config = dict(
    arch='vit',
    model='image classifier',
    dataset='procedural textures in two colours, tilted and lit',
    train_examples=97500,
    image_size=32,
    crop_scale_min=1,
    horizontal_flip=False,
    translate=0.06,
    targets=['ground colour'],
    num_classes=12,
    norm='layernorm',
    norm_position='sandwich',
    hidden_act='squared_relu',
    mlp_ratio=2,
    head_dim=32,
    fused_qkv=False,
    bias='qkv',
    qk_norm=False,
    parallel_block=False,
    inner_norm=False,
    patch_size=[4, 4],
    conv_stem=False,
    layers=8,
    width=256,
    positions='learned',
    pooling='class_token',
    label_smoothing=0.2,
    loss='cross_entropy',
    init='lecun_normal',
    optimizer='muon',
    muon_scale='spectral',
    learning_rate=0.012,
    momentum=0.95,
    nesterov=False,
    orthogonalizer='newton_schulz_5',
    adamw_lr_other_params=0.00083,
    max_grad_norm=0.5,
    ema_decay=0.99,
    max_steps=40000,
    batch_size=64,
    epochs=26.3,
    lr_schedule='constant',
    warmup_steps=2000,
    weight_decay=0.01,
    adamw_weight_decay_other_params=0.05,
)
Rows from block 5 of a small image classifier, named by matrix and row number. Rows with one number belong to one neuron. Each number is 128 + 32 x the weight over its row's rms, rounded and kept within 0 to 255. All counts start at 0.
After each neuron's rows are labels from the 100 images, of 14976, where the neuron reaches its highest value: "responds to" is what is common among them. Only what is clearly more common there than usual is listed. The data: procedural textures in two colours, tilted and lit. In brackets: how many of the 100, against the usual share in percent.
# fc1: MLP up (model.blocks.5.mlp.fc1.weight, 512x256), inputs 86-171
# fc2: MLP down (model.blocks.5.mlp.fc2.weight, 256x512, transposed), outputs 86-171

fc1.458 [166 111 141  95 149 180 159 154 154 196 146 140 118 125 129 129 148 170  92 141 171 124 112 111 130  85 170 120 148 129 133 129 129 142  91  91 215 123 153 123 103  74 119 111 131 108 100 158 141 110  99  90  98 158 211 113 120 103 156  16 147 203  90 135 132  97 190 128 130 104 106 138 105  58 147 136 158 130 123 156 165 166 135 120 124 116]
fc2.458 [121 103  75 107 152 104  80 144 193 124 138  79 110 172 145  65 113 114 150 165 136 133 177 113  69 109 152 116 105 135 129 115 163 197 182 158  76 175  90 151 170 126 115 153 145 104 137 120 174 108  86  81 125 169  97 182 129 114 112 137 121 115 149 137 152 110 132 129 168  90 154 124 208 169 115 111  37 115 113 141 121 135  98 116 120 128]
responds to: white (66 vs 16.8); orange (51 vs 17.1); pattern colour: white (46 vs 8.5); ground colour: orange (31 vs 8.3)

fc1.257 [134 109  73 112 147 159  49  75 187  78 160 161 108  87  99 119 175 108 117 132 175 134 123 122 217 116 128 136 109 160 156 117 100  88 133 126 126 189 184 139  98 120 134 107 148 159 127 119  95 160  55 143 143 145 150 163  88 169 130 155  93 104  82 167 131 151  67 180  42 135 135 108 137 162 122 152 165 122 125 162 129 139 113 127 163  64]
fc2.257 [ 87 112 155 183 175 130  97  91 120 131 112 186 146  43 158 136 164 179  56 163 132 149 120 129 150  90  90 126 187 136 141  94 116 131 122 160  99  60  75 138 113 149 106 108 107 117 158 164 128 104 138 116 138 164 107 142 129 132 133 130 147 138 145 146 200 156  63 101 165 184 117 128  84 100 143  82 122 119 157 120 101 157  92 159 118 115]
responds to: teal (74 vs 16.2); black (67 vs 17.2); ground colour: teal (42 vs 8.2); ground colour: black (34 vs 8.8)

fc1.88 [132 130 156 187  46 140 166 153 144 115 138  97 101  73 188  98 130  80 112  69 113 168 192 100 122 123 105 178 106 150 148 148 181  83 102  62 128 117  44  98  77 163 117 111 112 126 106 105 180 118 131  77 110 100 143 150 109 102 158 146 172 113 117 134  99 106 132 144 123 149 175 124 157 144 138 204 125 132 114 111 139 119  54 138 157 152]
fc2.88 [146  75 183 155 128 121 191  93 128 121 102 140 132 136 156 179 108 148 136 135 133 148 134 121 127 106  95  84  83  64  98 155 148 169 166  96  92 164  91 170 121 115 107  93  53 145 150 100  95  87 103 122  92  68  54 164 146 108  93 114  97 125 101 167 124 151 117 133 133 120 126 104 129 144 151 187 129 129 140 158 190 216 166 169 156 127]
responds to: purple (80 vs 16.6); pattern colour: purple (67 vs 8.1); red (52 vs 16.3); ground colour: red (49 vs 8.3)

fc1.77 [ 93 166  68 141 116 159 107 178 198 121 120 114 156 107 132  79 114 134  80 126 171 102 171 158 135 180 142  69 119 116  52  88 153  89 182 131  86 156  38 174 139  91  98 111 127 167 154 159  85  99 206 134 144  95 117 100  81 105 158 117 155 109 124 107 134 145 132  96 145 125 176 129 107 134 104  77 112 182 130 142 120 198  74 100 136 153]
fc2.77 [105 109 132 146 147 200 123  71  84 123 124 192 125  92  88 173 179 135 112 142  94 132 105  88 125 135 130 182 115 127 145  77 127 154  88 136 121  64 148 139 100 139 195 179 162 109 107 157 134 142 121  76 130 123  55 139 118 138 127 115 156 134 131 156 122 128 169 113  98 122 105 158 149  99  91 140 154 127 163  67 175  85 126 118 124 195]
responds to: white (83 vs 16.8); pattern colour: white (80 vs 8.5); brown (43 vs 16.8); ground colour: brown (41 vs 8.2)

fc1.102 [177  99 179 235 113  89 122 137 137 163  79 120 120 130 114 150 170 153  65  88  99 106 146 143 180 109  59 161 104 133 134  87  97 200 124 152 104 136 173  75 170 110  73 132 166 142 159 167 181 151 131 105 169 175 145 169 146 148 168 125 108  81  79 117 153 117 157 129  66 122 106 179 130  89 164 134 127 164 210 125 128 140 135 139 202 117]
fc2.102 [143 159 128  89 114 126 142 159  89  98 107 116 145  98 160 107 109  84 171 125 171 118 163 179 102 176 172  67 156 107 113 193 143 144 124 148 150 101 117 135 114 166 158 119 106 119  74 159 116 130 127  83 132 105  92 154 168 122 115 154 103 141 174  86  98 110  90 122 118 105 162 143 134 121 149 187 133  56 108 116  99 155 130 143 102 162]
responds to: purple (50 vs 16.6); ground colour: purple (37 vs 8.5); pattern colour: green (30 vs 8.7)

fc1.1 [138  75 168 134 101 206 132 137 127 133  79 109 139 101 136 178  90 118  72  95  94 144 133 138 136 130 105 124 123 196 178  91  94 147 130  96  49 115  69  80 147 114 149  98 129 167 221 147 148 150 108 147 107 144 133 125 115 124  83 119 107 110 119 139 153 122 124 122 130 130 130 149 139 162 162 133  61 129  86 166 200  88 118 132 127 158]
fc2.1 [141 139  99 175 165  90 171 194  25  80 176 105 132 105 109  93 119 101 131 127  95 102 111  96  79 155 159  94  84 113 150 138 154 128 130 183 150  77 167 159  63 175 104 141 151 152  85 155 160  82 146  38 168 134 112 128 163 143  77 157 197 144 112 178 107 101  71 145  99  83 133 126 133  99 171 158 117 100 179 133 116 119 154 111 161 141]
responds to: purple (88 vs 16.6); pattern colour: purple (73 vs 8.1); grey (67 vs 16.5); ground colour: grey (60 vs 8.4)

fc1.345 [125 156 145 151 120 122 132 192 121 119 107  96 187  85 149 157 187 102 147 162 105 155  89  89 127 135 115 167 182 108 111 155  98 145  80 111 161 135  32 119 106 139 146  98 125  90 178  97 116 121 122 119 134 128 176 170 110 126  95 132 147 109 160 128 171 168 125 152 168  78 152 128 117 142 134 141 129 103  76 105 146  80 134 121 186 118]
fc2.345 [170 123 153 153 127 152 177 121 128 169 160 106 123 215  60  72 176 113 141 119 156 157  80 150  65 175 162  96 178  85 147 104 129  68 134 125 168 145 108 102  71 117 135 125 189 144 160 138 120 114 151 139 140 167 143 124  92 133 142 178  85 161  98 122  69 112 100  91 115 174 161 147 140  92 108 135  73  97 148 109 138 136 200 146 126 117]
responds to: purple (100 vs 16.6); pattern colour: purple (88 vs 8.1); green (44 vs 16.8); ground colour: green (40 vs 8.1)

fc1.133 [163 118 165  98 153 157 132 208 129  90 158 105 151 170 138 125 117 136 153 140 193 161  96 107  94 110 130 138 135 119 133 144 126 141 106 117 163 116 107 123 154  42 107 117 129 133 173 142 133 102  76 135 132  80 154 114 134 130 158  62 101 162  57 156 128 104 159 142 146 130 113 183 142  90 141 136 139 182 139 128 118 121 146  86  97 164]
fc2.133 [154 111  75 160 125  71 154  73 185 139  59 158 137 130 146  87 141 174 161 104 120 170 184  83  84 136 172 105 178 101 130 116 133 102 126 101 170  84 184 154 107 154 111 117 162 111  46  89 112  97  95  75 148 102 127 149  73 129 147 138 180 116 149 100 120 109 154 121  90 144 152 191 178 130 136 151  55 115 152 151 157 115 141 127 204 111]
responds to: white (82 vs 16.8); ground colour: white (45 vs 8.3); pattern colour: white (37 vs 8.5); pattern colour: teal (32 vs 8)

fc1.336 [159 117 159 110 147 125  46 113  94 162 113 166 151 176 111 178  81 121 125 145 118 123  54 140 101 114 155 125 151 133 139  99  73 132 145  84 115 208 140 165 119 154 133 119 101 102 111 100 142 110 134 136 138 122 132 156 117 130 106  91 137 117 119 118 177 126  88 113 108 169 130 134 127  81 176 137 142  77 111  79 141 105 157 105 159 178]
fc2.336 [182 164 102 122  88 103 128 109  98 109 125 104 100 106  91 181 167 133 153  93 169 166 127 172 218 143 126 100 111 123 194 115 175 159 110 143 172  68 153 103 168 105 163 140 150 116  93  99  92 195 139 163 160  79  66 125 119  56 167 139 154 131 153 126 143 116 120 136 111  76  96 140 107 104 118 158 107 139 152 134 126  88 170  82 160 118]
responds to: teal (46 vs 16.2); blue (41 vs 16.5); ground colour: blue (34 vs 8.3); pattern colour: teal (27 vs 8)

fc1.115 [180 109  78  84 132 181 172  70 119 174 120 159 133 113 113 154  65 131 114 151 132 123 130 129 192 119  94 110 163  90 138 189  81 110 130 131 118  63  81 166 114  92 128 120 105 154 136 137 170 149 106 166 106  85 106 171 124 157 149 107 143 125 157 132 142 134  84 128 136 125  65  88 166  76 168 107 131 158 130   2 181 156 118 168 144 118]
fc2.115 [107  54  94 162 177 129 102 107  60 120 135  86 109 111 130 161 187 112 107 108  85  88 140  93 134  71 114  94  96 142 154 128 118 164 129 142 119 165 201 104 120  83 153  64 174  80  68 146 151 134 148  92 173 129  94 117 126  78 152 129 117 134  82 110 131 150 145 147 140 170 109 136 131  59  98 102  92 112 127 131  79 139 176 151 150 155]
responds to: yellow (98 vs 16.9); ground colour: yellow (95 vs 8.4); pattern colour: pink (31 vs 8); pattern colour: grey (28 vs 8.2)

fc1.456 [135 112 123  88 131 178 165 116 122 166 118 170 121 121 130 122  89 100 132  82 142 166 150  95 112 138  92 140 155 101 168  91 142 119  66 165 138  47  78 165  62 155 160 118 127 147 183 153 146 142 161 126 134 150 160 140 137 119 113 137 137  76 132 112 137 149 134 153 112 181 125 116  77 117 169 118 150 162 124  80 113  76  96 192 111 127]
fc2.456 [124 106 117 149 124 167  98 109 123 118 118 103 139 125 191 164 110 150  90 127  82 115 101 113 157  89 102 170 117 109 136 100 104 104 179 117 148 128 134 120 163  94  89 114 126 105  75 103 100 141 144 143 160 193 145 122 177  97 117 131 107 141 114 182 147  81  83  91 153 141 121 139 129 139  76 125 128 190 136 109 156 152 163 108 141 154]
responds to: white (86 vs 16.8); ground colour: white (82 vs 8.3); red (41 vs 16.3); pattern colour: red (40 vs 8)

fc1.256 [114 121 136 127 107 144 141  39 145 183  97 153 114 149 143 162 125 161 150 155 166  86 111 156 200 119 170 197  91 116 124 164 118 156 172  76 139 113  84  97 140  99 113 109 251 148 158 149 140 131 111 177 171 158 136 129  52 137 106 132 126 109 113  89 140 142  83 104  79 154 118 201 150 113 105 111  80 171 157 124 178 157 107 102  80  43]
fc2.256 [111 107 118 125 139 164 106 186 127  67 123 118 125 156 156 155 118 101 221 129  97  92 171 124 121 165  80 104  82 122  58 156  61 178  92 124 152 118 116 103 142 145 105 111 161 149 223 154 104 105 102 132 110 184 119 169  81 136 125 145 155 123 116 128 148 126 128 142 119  92 169 155  97 127 121 192 121 121 177 115  73 159 164 103 129 123]
responds to: yellow (95 vs 16.9); pattern colour: yellow (75 vs 8.5); orange (52 vs 17.1); ground colour: orange (48 vs 8.3)

fc1.119 [117 105 116 169 119 143 100 141 215 135 107  94 132  63 164 122 127  97 133 126 175 160 143 160  75 106 116 198 119 145  93 155 150 137  65  62 139 122  82 110 126 143 124 133 161 122 122 111 137 121 133 174  96 135 145  98  79 110 146 109 186 157 177 106 114 102 161 169 164  76 137 128 141 100 164 196  64 165 107 127  71  78 118 117 159 126]
fc2.119 [122 154 248 109 119 102 136 143 127  77 160 126 144 105 126 206  90 171 135 135 111 173 139 121 120 155  94 111 129 129 142 221 143 145 177 155 106 116 116 107 117  94  99 139 141 152 159 160 104 155 106 127  80 120  71 125 116 140 125 110 116 115  71 126 126 161 120  99 124 180  88 142 139 159 112 144 154 134 140 134 153 179  98 145 134 129]
responds to: purple (91 vs 16.6); pattern colour: purple (82 vs 8.1); pink (67 vs 16.4); ground colour: pink (65 vs 8.3)

fc1.89 [124 117 204 126 149  65  83 109 146 132 155 141 144 130 105 156 104 100 137 172 167 146 118 118 111 106 139 152 131 126  53 109 122 162 142 134 186 125 170 108 147 156 117 136  84 134 124 152 109 141 141 138 144 113 184 131 168 130 156 117 148 108 104 136 153 133  79 129 100 116 115 167 116 119 210 134 116 121 107 143 119 117  98 166 128 130]
fc2.89 [166 164  45 136 157 171 147 131  81 112 129 186 144 152  58 118 157 124 160 114 164 144 112  95 111 116 129 117 159 153 208 115 158 138 109 144 119  68 152  98 153 135 186 113 148 137 123 118 123  89 142 139 145  97  72 156  80 163  59 154 127 168  90 145  92  75  99 133 161 133 133 122 144 145 133 110 131 125 129  80 118 126 181 120 136 128]
responds to: purple (88 vs 16.6); ground colour: purple (85 vs 8.5); grey (61 vs 16.5); pattern colour: grey (57 vs 8.2)

fc1.310 [109 114 149 116  99 102  72 142 188 209  82 146 102 169  66 113 144 154 179 132 208 112 206 197 116  96 157  91  73 201 139  78 151 142 139 106 113 128 113 141 173 113 105  85 160 143 114 133 108 144  99 130 127 118 176  59 119 135 128 124 146  96 116  95 167 207 151 156 130 181 183 108  89 123 127 127 107 120  88 121 140 148 123 168  85 107]
fc2.310 [121 110 126 117  92 101 146 177  58 145 135 107 194 103 115 122  50  71  90  98  65 116  91 157 118  97  70 177 120  86  86 152 155 115 116 161 150 157 174 153  42  72 137 158 123 148 130 145 101 142  91 153 168 145 154 130  98 119 181  87 157 157 165 110  94 119  74 128  85  82  94 139 204 133 133  99 101 183 154 146  77 152  74 135 115 159]
responds to: white (53 vs 16.8); green (52 vs 16.8); ground colour: green (47 vs 8.1); pattern colour: white (36 vs 8.5)

fc1.394 [114 104 174 216 119 144 138 108 184 227 101 174 174  75 134  87  92 126  69 137 129 157 108 154 157 153 128  73 216 125 181  94 109 126 143 100 106  59  48 138 122 157 194 108 106 157 103 163 132 111 145 107 100 139  87 158 131 146 125 147 122  98 177  82 140 154 139 131  98 113  87 139 180 136 121 135  84  88 113  91 145 119 127 140 151 163]
fc2.394 [118 134 158 154  96 102 106 122 139 131 163  60 139 134 125 151 116  41 139 127 161 156 125 134 117 166 144 126 132 119 124 119 144 129 185 116 116 144 149  75 172 146  83 104 186 121 119 113 143 123  79 131 196 135 148 103 125 123 129 107 150 143  99 150 114 183 156 162 146 110 118 148 101 137 101 125 136 108 151 133 105 117 168 112  62 113]
responds to: purple (87 vs 16.6); pattern colour: purple (76 vs 8.1); green (74 vs 16.8); ground colour: green (67 vs 8.1)